Weights of a small encoder-decoder audio transcriber.
Model: encoder activation gelu, encoder depths [2, 3, 3].
Training: muon at rate 0.021, 9200 steps, batches of 96.
Data: trained on short made-up English sentences, spoken by a formant synthesiser in many voices, 33.9 epochs.
Rows from block 3 of the audio encoder of a small encoder-decoder audio transcriber, named by matrix and row number. Rows with one number belong to one channel. Each number is 50 + 15 x the weight over its row's rms, rounded and kept within 0 to 99. All counts start at 0.
After each channel's rows are labels from the 100 clips, of 14976, where the channel reaches its highest value: "top examples" is what is common among them; "lies over" is the class under the peak. Only what is clearly more common there than usual is listed. The data: short made-up English sentences, spoken by a formant synthesiser in many voices.
# convs1: first pointwise conv (encoder.blocks.3.convs.1.weight, 112x112x1), inputs 0-55
# convs3: second pointwise conv (encoder.blocks.3.convs.3.weight, 112x112x1, transposed), outputs 0-55

convs1.13:40 58 26 78 38 71 48 62 49 65 68 51 49 36 37 62 83 74 56 28 71 57 32 66 50 55 34 57 58 60 30 75 41 54 51 44 43 41 39 30 36 49 46 48 75 49 74 38 57 62 60 31 22 52 43 43
convs3.13:71 54 55 56 48 37 59 70 28 66 56 49 56 40 37 57 35 47 32 51 37 51 39 38 55 40 60 57 67 33 57 53 51 43 53 44 43 68 53 65 29 59 60 59 62 55 39 36 44 38 54 47 86 73 43 63
top examples: /ɝ/; /aʊ/; "our"; voice: child-like voice
lies over: /ɝ/; /k/

convs1.27:37 36 22 57 58 50 48 55 46 29 67 45 39 47 89 57 49 38 56 50 67 44 53 49 61 36 57 74 64 63 78 69 47 58 72 27 42 27 53 69 54 63 56 30 39 60 51 49 59 19 28 45 57 64 59 72
convs3.27:58 54 59 64 43 17 24 50 50 71 37 49 53 35 66 77 39 27 56 60 69 35 25 41 38 43 51 31 41 61 19 60 46 40 80 20 34 49 60 49 57 50 21 52 62 47 57 58 46 59 47 26 29 48 61 44
top examples: /k/; "cleaned"
lies over: /k/

convs1.89:54 22 55 70 49 63 69 55 51 44 55 22 34 58 48 04 66 43 45 43 36 52 58 37 55 24 48 56 78 55 30 54 32 55 52 53 36 69 55 43 61 51 73 27 54 56 40 22 40 46 76 60 61 64 73 50
convs3.89:43 55 44 39 34 38 30 47 54 36 26 34 65 58 49 35 50 49 58 63 47 35 73 66 26 69 82 52 50 30 18 44 51 47 64 59 52 72 69 70 31 68 49 38 65 26 54 62 62 40 62 38 49 48 62 46
top examples: /s/; /oʊ/; "stone"
lies over: /oʊ/

convs1.106:27 42 51 62 20 70 36 24 59 67 46 45 47 52 47 33 27 27 26 24 79 69 54 37 59 44 46 62 40 51 32 52 59 46 50 43 53 42 33 51 73 32 45 46 71 37 54 48 53 48 42 51 45 44 39 49
convs3.106:37 36 54 54 42 49 46 51 18 89 40 52 41 80 54 34 40 40 32 30 48 41 34 58 42 55 09 42 28 49 50 65 50 31 39 55 48 44 32 87 47 45 54 43 39 58 43 78 61 42 56 53 59 38 45 28
top examples: /ɔ/; thin (high-pass); "horse"
lies over: /ɹ/

convs1.5:62 50 57 52 53 40 47 39 17 41 37 51 52 49 42 62 08 63 38 60 30 40 41 54 46 40 46 64 41 46 37 33 44 36 56 66 75 19 55 52 60 50 63 60 58 46 55 44 33 57 85 62 55 29 52 99
convs3.5:26 22 43 44 58 53 66 45 48 37 37 47 63 62 43 53 67 52 45 35 57 69 54 71 52 62 65 52 72 54 61 60 32 53 70 31 57 67 51 34 53 43 73 51 38 63 55 40 50 59 43 61 58 56 65 45
top examples: /ɔ/; "bought"; /tʃ/; "chose"
lies over: /t/

convs1.105:59 40 56 47 50 62 62 69 72 59 28 50 30 36 42 45 40 53 59 60 11 55 34 75 48 49 68 55 50 23 70 44 58 55 46 45 40 51 44 51 42 70 82 28 51 52 27 63 43 53 69 59 51 58 41 75
convs3.105:19 57 55 21 61 69 71 48 37 54 23 64 48 67 68 59 63 50 35 57 51 45 41 95 57 34 62 45 37 20 40 62 31 60 31 46 42 32 57 38 57 45 54 43 43 60 36 36 51 44 53 12 44 47 65 50
top examples: /ɝ/; /aʊ/; "our"; "flower"
lies over: /aʊ/

convs1.55:55 39 53 46 49 26 68 60 13 42 53 59 48 15 45 70 35 43 42 82 76 58 55 34 43 72 27 47 50 67 61 58 41 59 60 53 47 55 45 27 54 36 33 55 53 62 21 38 49 86 43 59 30 52 48 59
convs3.55:69 51 60 62 60 33 33 43 72 58 55 61 53 70 76 48 39 45 49 49 59 80 67 37 40 41 84 69 57 37 48 35 33 46 40 62 45 47 63 84 42 44 46 62 72 22 31 58 48 52 43 60 49 43 31 43
top examples: /k/; /aɪ/; /ɑ/; "my"
lies over: /k/

convs1.96:48 62 42 83 54 50 41 17 00 49 56 31 48 55 39 50 65 54 39 60 59 53 42 70 78 25 50 62 40 41 59 65 47 48 69 48 34 33 61 51 43 70 51 47 43 31 67 62 46 48 59 74 36 34 30 84
convs3.96:66 54 49 55 59 63 34 24 38 82 70 47 45 57 56 62 58 34 72 57 43 57 63 31 29 42 31 62 36 38 30 58 28 11 66 47 45 49 40 39 52 47 61 46 38 65 66 65 47 41 31 67 81 78 50 29
top examples: /ɝ/; /aʊ/; "our"
lies over: /ɝ/

convs1.80:87 47 34 59 36 43 78 58 38 46 38 55 47 49 39 43 57 17 61 44 47 71 27 51 52 66 38 63 66 37 36 58 58 33 55 58 47 54 45 44 46 00 58 31 33 59 42 48 61 26 62 39 58 75 40 36
convs3.80:32 08 66 32 11 56 39 35 33 49 66 52 30 48 24 59 55 45 07 65 43 48 59 45 30 48 43 63 56 61 20 39 29 69 31 50 39 50 50 73 66 55 70 19 68 42 35 29 53 26 46 38 70 78 49 70
top examples: /ð/; /æ/; "that"
lies over: /m/

convs1.30:43 44 46 41 64 59 29 45 88 60 54 46 64 55 45 56 46 57 46 29 51 45 36 47 20 17 34 62 38 54 25 18 42 41 50 52 53 21 50 69 30 53 16 59 42 59 45 30 52 26 69 61 44 42 42 48
convs3.30:48 46 39 53 74 56 30 68 43 47 73 36 58 64 56 63 52 44 49 42 67 61 73 40 27 40 75 36 57 48 40 46 37 52 42 49 51 36 49 35 38 60 48 42 59 42 50 47 40 47 56 33 40 66 29 13
top examples: /eɪ/
lies over: /eɪ/; /aɪ/

convs1.54:43 45 74 53 54 60 37 28 67 65 52 82 60 39 60 30 39 55 70 27 76 35 56 42 36 60 62 34 42 79 64 47 53 63 23 39 54 51 46 10 55 37 47 29 51 63 46 57 56 62 35 67 53 44 44 65
convs3.54:30 43 43 61 54 60 66 30 58 50 68 49 64 62 47 43 20 73 73 02 40 83 34 32 45 43 70 53 31 50 61 48 46 25 39 63 60 44 47 41 71 36 32 43 64 30 67 47 43 26 46 44 59 64 49 32
top examples: /k/; "every"
lies over: /k/

convs1.39:06 53 41 60 36 41 50 62 04 55 44 32 46 54 54 64 40 28 46 50 71 33 38 56 30 59 37 42 35 37 17 64 37 40 30 69 49 63 63 52 55 54 49 55 34 38 38 66 56 51 53 57 55 56 45 42
convs3.39:64 56 64 58 35 60 63 68 61 51 40 45 43 61 38 30 09 59 30 57 65 49 49 58 40 26 45 40 41 49 55 57 77 37 50 46 44 34 45 49 59 64 75 38 67 45 50 69 42 46 48 72 21 50 77 78
top examples: /ɝ/; /aʊ/; "our"
lies over: /aʊ/

convs1.99:66 38 50 43 50 73 75 71 54 42 48 50 33 44 32 53 63 39 34 42 46 68 19 59 49 47 64 52 57 45 50 51 34 46 46 82 46 87 37 62 55 61 45 52 58 58 35 17 58 51 42 79 26 68 60 89
convs3.99:48 56 53 54 45 65 43 53 49 61 47 42 34 47 33 38 40 39 42 26 33 44 59 48 62 38 22 36 78 30 63 52 17 88 78 42 55 44 47 70 51 49 36 59 63 46 57 49 63 26 58 48 71 60 55 48
top examples: /ʃ/; /f/
lies over: /oʊ/

convs1.92:45 60 48 50 69 27 45 51 53 43 43 41 51 75 40 11 59 33 35 49 55 38 17 51 48 61 57 68 45 32 66 56 62 48 69 84 24 54 51 58 33 50 52 57 44 46 18 61 39 64 50 50 34 61 12 35
convs3.92:40 32 61 28 65 56 49 78 47 29 66 48 52 34 39 49 54 52 30 39 50 58 68 62 68 25 54 19 53 54 20 45 72 55 43 53 38 48 49 58 40 47 72 39 80 61 37 56 50 33 49 22 35 72 58 28
top examples: clipping
lies over: silence

convs1.85:30 46 59 29 39 71 54 41 42 60 60 54 74 46 30 58 24 54 69 36 75 58 55 30 32 63 47 40 78 40 64 11 48 74 52 32 53 57 27 43 52 57 36 52 21 47 37 75 72 73 40 18 54 51 37 79
convs3.85:31 40 67 62 90 92 50 29 61 38 54 53 61 65 32 75 54 44 71 54 46 37 32 57 44 51 44 52 42 38 56 76 21 34 58 56 53 30 58 26 47 55 76 50 50 57 67 43 60 36 44 30 40 80 68 42
top examples: /i/; /v/; /g/; "green"
lies over: /ɹ/

convs1.83:24 50 54 50 29 46 72 69 54 60 44 26 51 38 29 51 23 60 31 46 50 63 39 51 62 77 49 59 33 73 52 69 60 43 33 65 44 55 49 33 60 32 49 40 42 34 40 40 45 47 75 32 46 69 65 29
convs3.83:50 50 58 56 47 76 52 62 50 53 91 54 73 38 24 53 14 40 26 66 96 69 23 48 73 64 56 46 44 70 37 54 54 55 50 42 68 46 39 68 48 51 67 72 51 64 56 71 57 46 46 58 53 56 54 55
top examples: /ɛ/; /i/; /v/; "every"
lies over: /i/

convs1.49:70 54 66 31 22 41 57 36 62 66 55 61 44 61 33 52 55 61 72 40 78 63 38 69 46 47 18 51 45 37 38 50 49 41 34 71 30 65 35 33 49 44 38 71 61 45 61 25 45 61 33 39 40 62 52 55
convs3.49:51 45 33 23 46 65 64 36 76 52 42 22 47 53 50 59 51 42 52 52 71 54 65 81 53 33 47 39 43 67 63 23 48 55 64 66 51 48 36 35 57 59 47 39 38 65 38 62 58 54 64 68 49 44 35 31
top examples: /ɝ/; voice: child-like voice; /aʊ/; "our"
lies over: /ɝ/

convs1.19:21 55 68 59 10 32 67 62 70 43 44 50 54 46 44 51 71 59 40 64 40 34 55 55 37 14 76 57 64 69 34 44 55 41 38 66 61 93 52 44 58 53 64 58 32 56 63 61 43 25 53 23 49 29 41 67
convs3.19:54 56 64 72 51 52 63 56 74 65 74 47 23 47 27 53 49 45 52 53 53 72 67 39 61 58 48 54 57 64 53 90 49 64 22 42 57 24 35 54 47 45 75 40 59 41 71 70 53 62 47 47 47 65 32 54
top examples: /ɛ/; "every"
lies over: /v/; /oʊ/

convs1.12:50 09 55 50 39 58 63 24 52 48 51 53 51 83 59 68 66 24 49 64 56 58 42 81 52 69 60 53 17 21 35 40 43 52 65 42 47 45 33 16 60 40 60 51 46 54 63 48 45 55 59 55 66 52 40 39
convs3.12:27 53 45 51 49 54 46 50 41 28 39 54 63 41 38 44 62 24 36 13 63 62 51 42 61 46 35 53 76 62 42 16 65 45 56 47 51 71 53 91 67 51 24 63 84 47 45 51 54 38 45 47 60 60 57 43
top examples: /s/; /m/; reverberation; /aʊ/
lies over: /s/

convs1.94:83 47 29 32 37 48 52 70 45 39 19 36 49 54 65 41 44 27 57 27 64 49 73 44 42 43 57 50 70 43 80 48 45 57 50 66 30 39 36 71 36 58 44 73 61 58 61 63 63 63 55 62 56 30 32 22
convs3.94:49 73 48 46 51 15 42 64 44 75 59 61 45 41 53 64 53 43 66 45 41 42 43 49 71 55 25 26 24 60 29 67 87 60 58 49 44 58 38 57 42 40 35 71 44 68 30 43 49 57 50 41 44 60 72 52
top examples: "her"; "painted"
lies over: /d/; /ɪ/

convs1.78:51 45 58 41 46 31 78 56 37 36 69 36 57 43 42 42 40 35 50 18 51 47 52 45 60 53 41 45 72 85 28 79 62 42 32 47 43 33 42 88 49 60 37 40 33 42 51 65 43 42 50 48 51 59 23 63
convs3.78:66 39 57 60 49 62 51 50 45 68 25 51 78 63 40 66 82 44 48 38 40 34 78 76 57 29 20 53 35 39 51 28 59 54 58 82 43 42 51 34 60 57 36 42 66 49 73 69 60 49 36 81 41 31 41 49
top examples: /k/; "quiet"
lies over: /i/; /aɪ/

convs1.2:49 47 56 54 28 23 53 65 27 44 29 54 44 43 40 27 32 35 66 54 61 61 59 51 41 66 40 43 60 35 52 74 41 51 45 64 47 68 74 58 45 56 57 77 62 53 66 53 63 74 46 31 43 48 31 54
convs3.2:45 50 76 48 52 62 40 42 54 56 28 59 24 64 25 35 63 47 40 50 60 43 63 37 54 72 41 58 67 47 77 59 18 80 20 71 61 42 57 49 35 50 81 45 73 41 43 50 53 74 54 69 61 46 47 57
top examples: /ʃ/; /aɪ/; "shiny"
lies over: /ʃ/

convs1.15:57 44 61 40 34 62 57 49 36 46 55 33 49 43 67 42 45 46 39 52 28 56 09 40 61 40 50 51 23 52 61 68 67 54 65 28 76 44 62 38 53 35 52 36 62 53 38 50 43 34 53 44 23 57 45 70
convs3.15:53 57 58 28 47 49 48 19 59 56 62 40 57 60 56 40 50 78 62 60 77 39 68 73 63 27 43 65 37 63 70 52 56 20 61 22 21 54 49 66 86 61 46 56 28 67 62 65 50 38 45 54 40 22 30 35
top examples: clipping; /θ/; "path"
lies over: silence

convs1.23:51 39 54 51 34 36 50 44 59 39 56 65 67 50 72 71 44 59 33 36 55 68 63 55 69 58 64 51 44 35 35 64 25 42 41 48 44 40 46 47 46 35 82 64 63 41 51 69 29 45 70 50 37 44 43 58
convs3.23:14 63 69 63 16 55 49 51 54 37 65 48 61 41 49 50 39 57 36 24 67 45 69 40 22 50 43 49 55 63 60 49 80 43 66 35 68 60 30 62 74 46 22 49 60 51 87 38 27 52 42 57 52 33 67 32
top examples: /ʃ/; /ʊ/
lies over: /ə/

convs1.87:32 58 49 57 59 49 70 46 60 74 75 50 50 43 36 29 20 49 52 52 66 57 26 61 61 35 35 69 61 43 47 65 35 57 41 53 97 53 17 52 73 61 32 51 68 47 32 28 57 45 46 62 22 42 41 69
convs3.87:74 51 61 28 49 62 39 49 22 87 66 54 15 61 44 46 69 30 41 74 50 43 75 67 39 14 57 64 57 63 36 50 60 56 61 38 33 63 47 30 42 50 60 42 67 52 29 36 47 35 52 56 14 52 46 72
top examples: /aʊ/; "our"; thin (high-pass)
lies over: /ɝ/; /i/

convs1.69:74 57 64 36 55 66 51 36 52 45 40 72 47 40 40 66 64 41 50 27 56 61 40 59 60 57 53 55 43 62 63 28 55 50 76 42 67 45 55 46 57 57 17 50 73 60 67 61 48 46 58 54 22 53 40 45
convs3.69:42 58 74 84 29 29 59 93 78 34 72 41 48 41 61 45 50 39 60 22 43 40 42 34 34 62 59 25 64 48 40 56 37 68 36 43 49 38 50 39 57 50 33 47 68 43 61 62 40 48 48 59 31 46 57 49
top examples: /ʃ/; "station"
lies over: /n/

convs1.76:57 47 71 65 68 34 54 57 44 50 40 45 60 44 57 79 56 54 72 40 56 63 38 46 52 61 54 25 35 21 71 46 07 57 45 74 64 45 41 64 31 48 53 78 41 41 41 60 35 63 39 40 40 46 56 65
convs3.76:44 43 58 64 27 57 26 61 61 51 27 41 53 58 22 63 27 35 22 53 36 52 51 47 45 45 25 55 48 54 62 89 71 30 34 54 43 33 51 55 33 51 38 42 43 62 50 60 61 52 47 61 79 49 65 34
top examples: /ð/; "that"; "where"
lies over: /æ/

convs1.98:60 65 42 77 23 38 58 66 38 51 46 63 61 31 75 37 44 35 31 14 38 53 34 29 44 41 79 46 37 49 67 42 61 45 60 24 67 48 30 57 78 46 58 64 50 54 38 58 75 54 78 55 57 62 62 61
convs3.98:45 33 58 37 56 36 42 48 02 42 69 47 56 38 43 40 62 53 25 21 50 45 89 69 37 56 62 41 34 45 69 46 49 49 30 60 33 26 60 40 48 53 41 71 50 52 68 53 47 60 49 63 63 40 34 45
top examples: /ɑ/; /tʃ/
lies over: /t/

convs1.109:27 31 63 70 09 58 55 53 59 66 55 45 49 45 64 44 75 29 54 40 42 48 56 58 45 52 62 62 54 50 70 29 52 42 54 34 46 64 65 42 45 47 45 41 44 46 66 53 67 43 28 29 62 52 21 35
convs3.109:45 65 52 50 54 20 43 55 68 70 59 33 47 23 44 39 26 57 37 24 57 56 45 50 48 49 75 45 31 68 53 52 24 61 55 58 53 61 47 15 66 51 59 47 29 43 60 56 41 31 48 39 47 89 65 46
top examples: /s/; /m/; /ɔ/; "small"
lies over: /m/

convs1.64:22 29 29 16 56 42 46 53 40 62 42 62 47 45 49 32 73 50 26 62 41 46 34 57 57 65 58 63 21 78 53 51 40 48 58 59 33 41 39 64 35 40 77 59 41 46 67 44 45 44 86 87 58 49 55 38
convs3.64:47 52 61 44 35 43 49 36 35 61 34 54 60 43 32 61 36 78 35 54 29 54 39 46 29 67 62 49 66 41 37 90 53 29 15 85 51 38 60 64 59 66 54 55 43 49 46 49 48 72 51 40 50 52 25 72
top examples: /z/; /h/; "his"
lies over: /z/

convs1.95:64 65 51 44 25 45 61 48 45 35 69 61 77 52 70 47 49 28 45 21 77 53 59 26 52 37 50 38 53 47 43 68 62 34 26 62 35 69 66 41 46 31 45 57 23 54 45 47 34 39 72 37 60 35 61 46
convs3.95:45 36 37 48 25 32 76 60 43 50 57 33 59 51 57 36 37 45 56 68 94 47 37 38 29 71 64 43 60 25 76 29 27 61 37 37 29 86 39 56 49 61 41 71 69 45 63 28 57 43 45 62 51 24 34 56
top examples: /ʃ/; sentence kind: request; "me"; "show"
lies over: /oʊ/

convs1.104:44 42 61 61 21 49 62 44 37 47 37 51 60 34 63 18 58 18 63 61 54 45 68 67 45 33 45 40 40 39 59 49 66 57 69 71 57 49 37 56 35 50 54 49 97 52 40 65 40 55 57 63 66 51 54 47
convs3.104:42 49 64 46 49 75 56 30 58 59 77 53 46 34 37 24 59 41 40 46 72 51 72 61 22 21 45 72 63 63 83 69 27 48 57 47 70 21 46 74 55 49 81 47 75 69 51 49 50 37 59 39 55 48 39 57
top examples: clipping
lies over: silence

convs1.71:43 73 83 47 51 38 55 48 45 41 69 31 44 69 17 73 39 70 50 16 57 56 68 36 20 50 77 39 53 48 35 56 50 65 25 71 62 43 30 40 55 40 48 48 62 34 61 60 33 44 64 22 68 30 64 41
convs3.71:45 56 54 43 45 31 61 70 43 29 50 53 33 55 29 56 61 55 35 65 40 52 67 58 63 26 51 38 80 51 42 22 42 42 40 72 42 52 47 49 66 66 52 41 39 84 75 79 52 72 29 22 44 37 51 63
top examples: /ɑ/
lies over: /t/

convs1.25:86 36 54 29 55 49 37 38 25 47 02 28 56 59 61 43 69 16 48 63 39 40 44 45 53 52 27 58 77 51 45 73 38 72 91 32 47 60 70 59 50 33 33 39 57 52 79 54 72 22 50 53 43 65 38 45
convs3.25:60 61 31 44 56 50 66 59 44 20 88 60 51 45 52 15 42 68 45 31 85 17 45 56 56 71 52 39 48 58 50 49 66 41 58 18 55 92 48 47 59 49 51 61 46 41 75 28 50 52 52 55 53 27 42 40
top examples: /eɪ/; "take"; sentence kind: request; "please"
lies over: /eɪ/

convs1.14:51 57 61 32 52 51 71 22 78 47 40 24 57 21 53 65 52 74 11 67 77 54 56 52 41 35 60 51 37 51 49 66 57 57 52 45 60 23 64 69 26 72 73 64 39 54 47 48 60 44 74 65 50 66 53 49
convs3.14:44 42 64 47 47 60 91 81 65 56 54 55 55 66 39 81 47 72 61 36 37 48 29 44 44 50 48 71 50 31 70 43 38 35 35 39 34 37 57 46 80 48 52 54 51 44 39 49 52 02 55 53 43 79 53 75
top examples: /z/; /h/; "his"
lies over: /z/

convs1.11:39 64 57 21 21 41 59 82 42 76 33 17 51 41 53 54 60 61 46 64 47 53 50 44 57 89 53 39 26 46 61 78 40 22 47 51 47 40 62 52 54 54 47 53 54 71 55 64 43 31 62 89 52 41 56 42
convs3.11:45 58 39 10 59 59 25 60 33 40 52 43 38 49 73 49 31 40 53 51 28 37 47 79 46 81 45 33 60 24 51 60 30 41 41 44 45 38 42 37 32 50 23 33 68 62 36 22 50 58 55 77 54 43 61 65
top examples: /aʊ/; "our"; "was"
lies over: /aʊ/; /z/

convs1.52:52 57 32 57 43 44 52 46 72 62 43 57 54 66 46 48 29 46 35 53 29 51 55 36 66 38 33 58 37 89 48 73 67 54 63 42 54 54 55 60 44 59 42 29 29 52 37 59 47 57 61 65 64 49 48 47
convs3.52:29 47 57 72 36 74 79 48 48 82 53 47 60 41 41 40 38 42 52 32 98 58 52 57 29 52 69 38 20 66 52 19 65 65 58 57 38 37 51 49 57 43 50 53 68 41 41 35 36 47 54 87 56 45 47 66
top examples: /ð/; "this"
lies over: /s/

convs1.103:61 29 22 57 55 43 59 13 31 59 62 61 55 52 46 49 49 35 44 55 29 60 27 43 74 44 35 69 75 67 44 50 46 25 59 10 46 79 70 62 43 68 34 24 50 43 48 48 48 55 32 48 45 41 41 50
convs3.103:54 52 09 49 30 55 24 40 59 46 62 59 55 70 24 64 51 37 51 44 19 43 19 62 61 54 26 79 35 52 62 25 51 54 45 47 38 63 63 69 63 63 46 34 56 74 67 64 60 29 48 38 33 64 42 43
top examples: /eɪ/
lies over: /eɪ/

convs1.6:54 48 53 35 39 49 79 21 54 54 43 59 51 67 62 27 52 68 39 70 42 92 22 54 57 47 45 61 40 46 57 47 35 42 44 65 68 55 32 24 42 37 49 47 35 45 42 34 52 55 33 27 42 53 38 52
convs3.6:60 55 74 36 38 70 71 61 47 62 67 40 48 65 58 53 37 50 55 38 49 47 70 49 51 47 27 73 39 25 59 45 63 48 71 39 55 30 41 39 46 54 68 53 68 97 69 33 60 62 56 55 53 48 38 34
top examples: /s/; /eɪ/; "station"
lies over: /t/

convs1.35:41 52 35 56 53 50 44 67 73 51 65 38 63 32 31 47 43 42 68 45 40 62 53 65 49 81 30 40 60 75 58 37 36 39 33 67 60 60 42 17 55 43 43 29 27 48 43 54 31 63 99 40 67 26 67 59
convs3.35:57 38 32 85 44 71 53 70 31 49 74 56 30 10 34 65 67 78 62 49 52 61 62 36 67 50 48 54 50 63 55 72 38 59 48 26 61 52 55 59 44 47 59 46 38 65 39 69 46 54 54 36 60 49 47 47
top examples: /ɝ/; /p/; "her"; "picture"
lies over: /h/; /tʃ/

convs1.22:57 30 48 61 61 76 55 43 82 46 37 41 47 25 54 57 33 31 34 38 61 62 61 46 52 59 59 51 65 52 51 62 44 00 38 58 71 68 43 60 64 55 75 45 54 43 51 61 48 71 40 21 51 77 42 32
convs3.22:45 84 47 32 41 55 67 67 48 24 59 59 48 50 52 22 54 28 64 75 66 68 24 44 27 44 47 30 68 26 38 70 66 51 53 58 30 42 61 87 54 52 31 45 54 38 50 51 49 43 58 39 60 43 44 71
top examples: /n/; /g/; "green"
lies over: /g/

convs1.63:66 62 62 38 43 75 43 43 79 23 44 51 36 43 20 86 61 67 29 46 35 44 53 50 53 16 64 65 50 72 69 51 43 48 41 49 33 60 68 35 59 60 74 73 55 41 45 43 39 50 64 56 39 52 57 55
convs3.63:56 67 56 29 84 66 52 77 48 35 52 46 44 42 00 49 57 47 57 39 28 48 52 60 77 35 86 67 29 31 62 56 53 62 74 49 45 56 47 66 63 48 54 46 37 31 43 47 56 27 52 48 54 30 42 74
top examples: /i/; /k/; /v/; "every"
lies over: /k/; /i/

convs1.74:49 33 64 48 51 46 55 29 61 29 40 48 48 48 76 49 31 34 28 38 48 52 52 46 45 60 43 58 99 34 33 44 45 36 23 42 60 34 80 49 45 48 44 41 53 50 42 72 48 40 21 31 78 29 19 48
convs3.74:44 30 58 46 29 34 36 77 51 55 49 49 37 42 45 52 29 36 40 36 62 47 60 60 42 76 83 37 52 52 34 62 37 56 59 64 59 66 42 52 44 43 50 54 71 83 58 65 67 56 63 18 97 46 45 81
top examples: /z/; "his"; "was"; "where"
lies over: /h/

convs1.108:36 67 58 42 51 50 43 66 37 62 59 61 62 54 52 59 45 63 44 35 35 66 45 44 46 46 34 42 52 57 37 61 67 42 52 22 62 37 56 21 28 75 58 59 60 39 55 42 33 70 39 37 61 56 69 91
convs3.108:55 74 59 49 35 35 60 70 86 50 45 46 27 61 48 53 66 49 41 11 60 44 78 34 52 67 56 45 71 55 58 63 51 41 43 36 48 44 71 61 54 29 34 42 56 58 66 65 57 58 59 39 47 57 34 62
top examples: /ɝ/; /tʃ/; "her"; "picture"
lies over: /tʃ/; /h/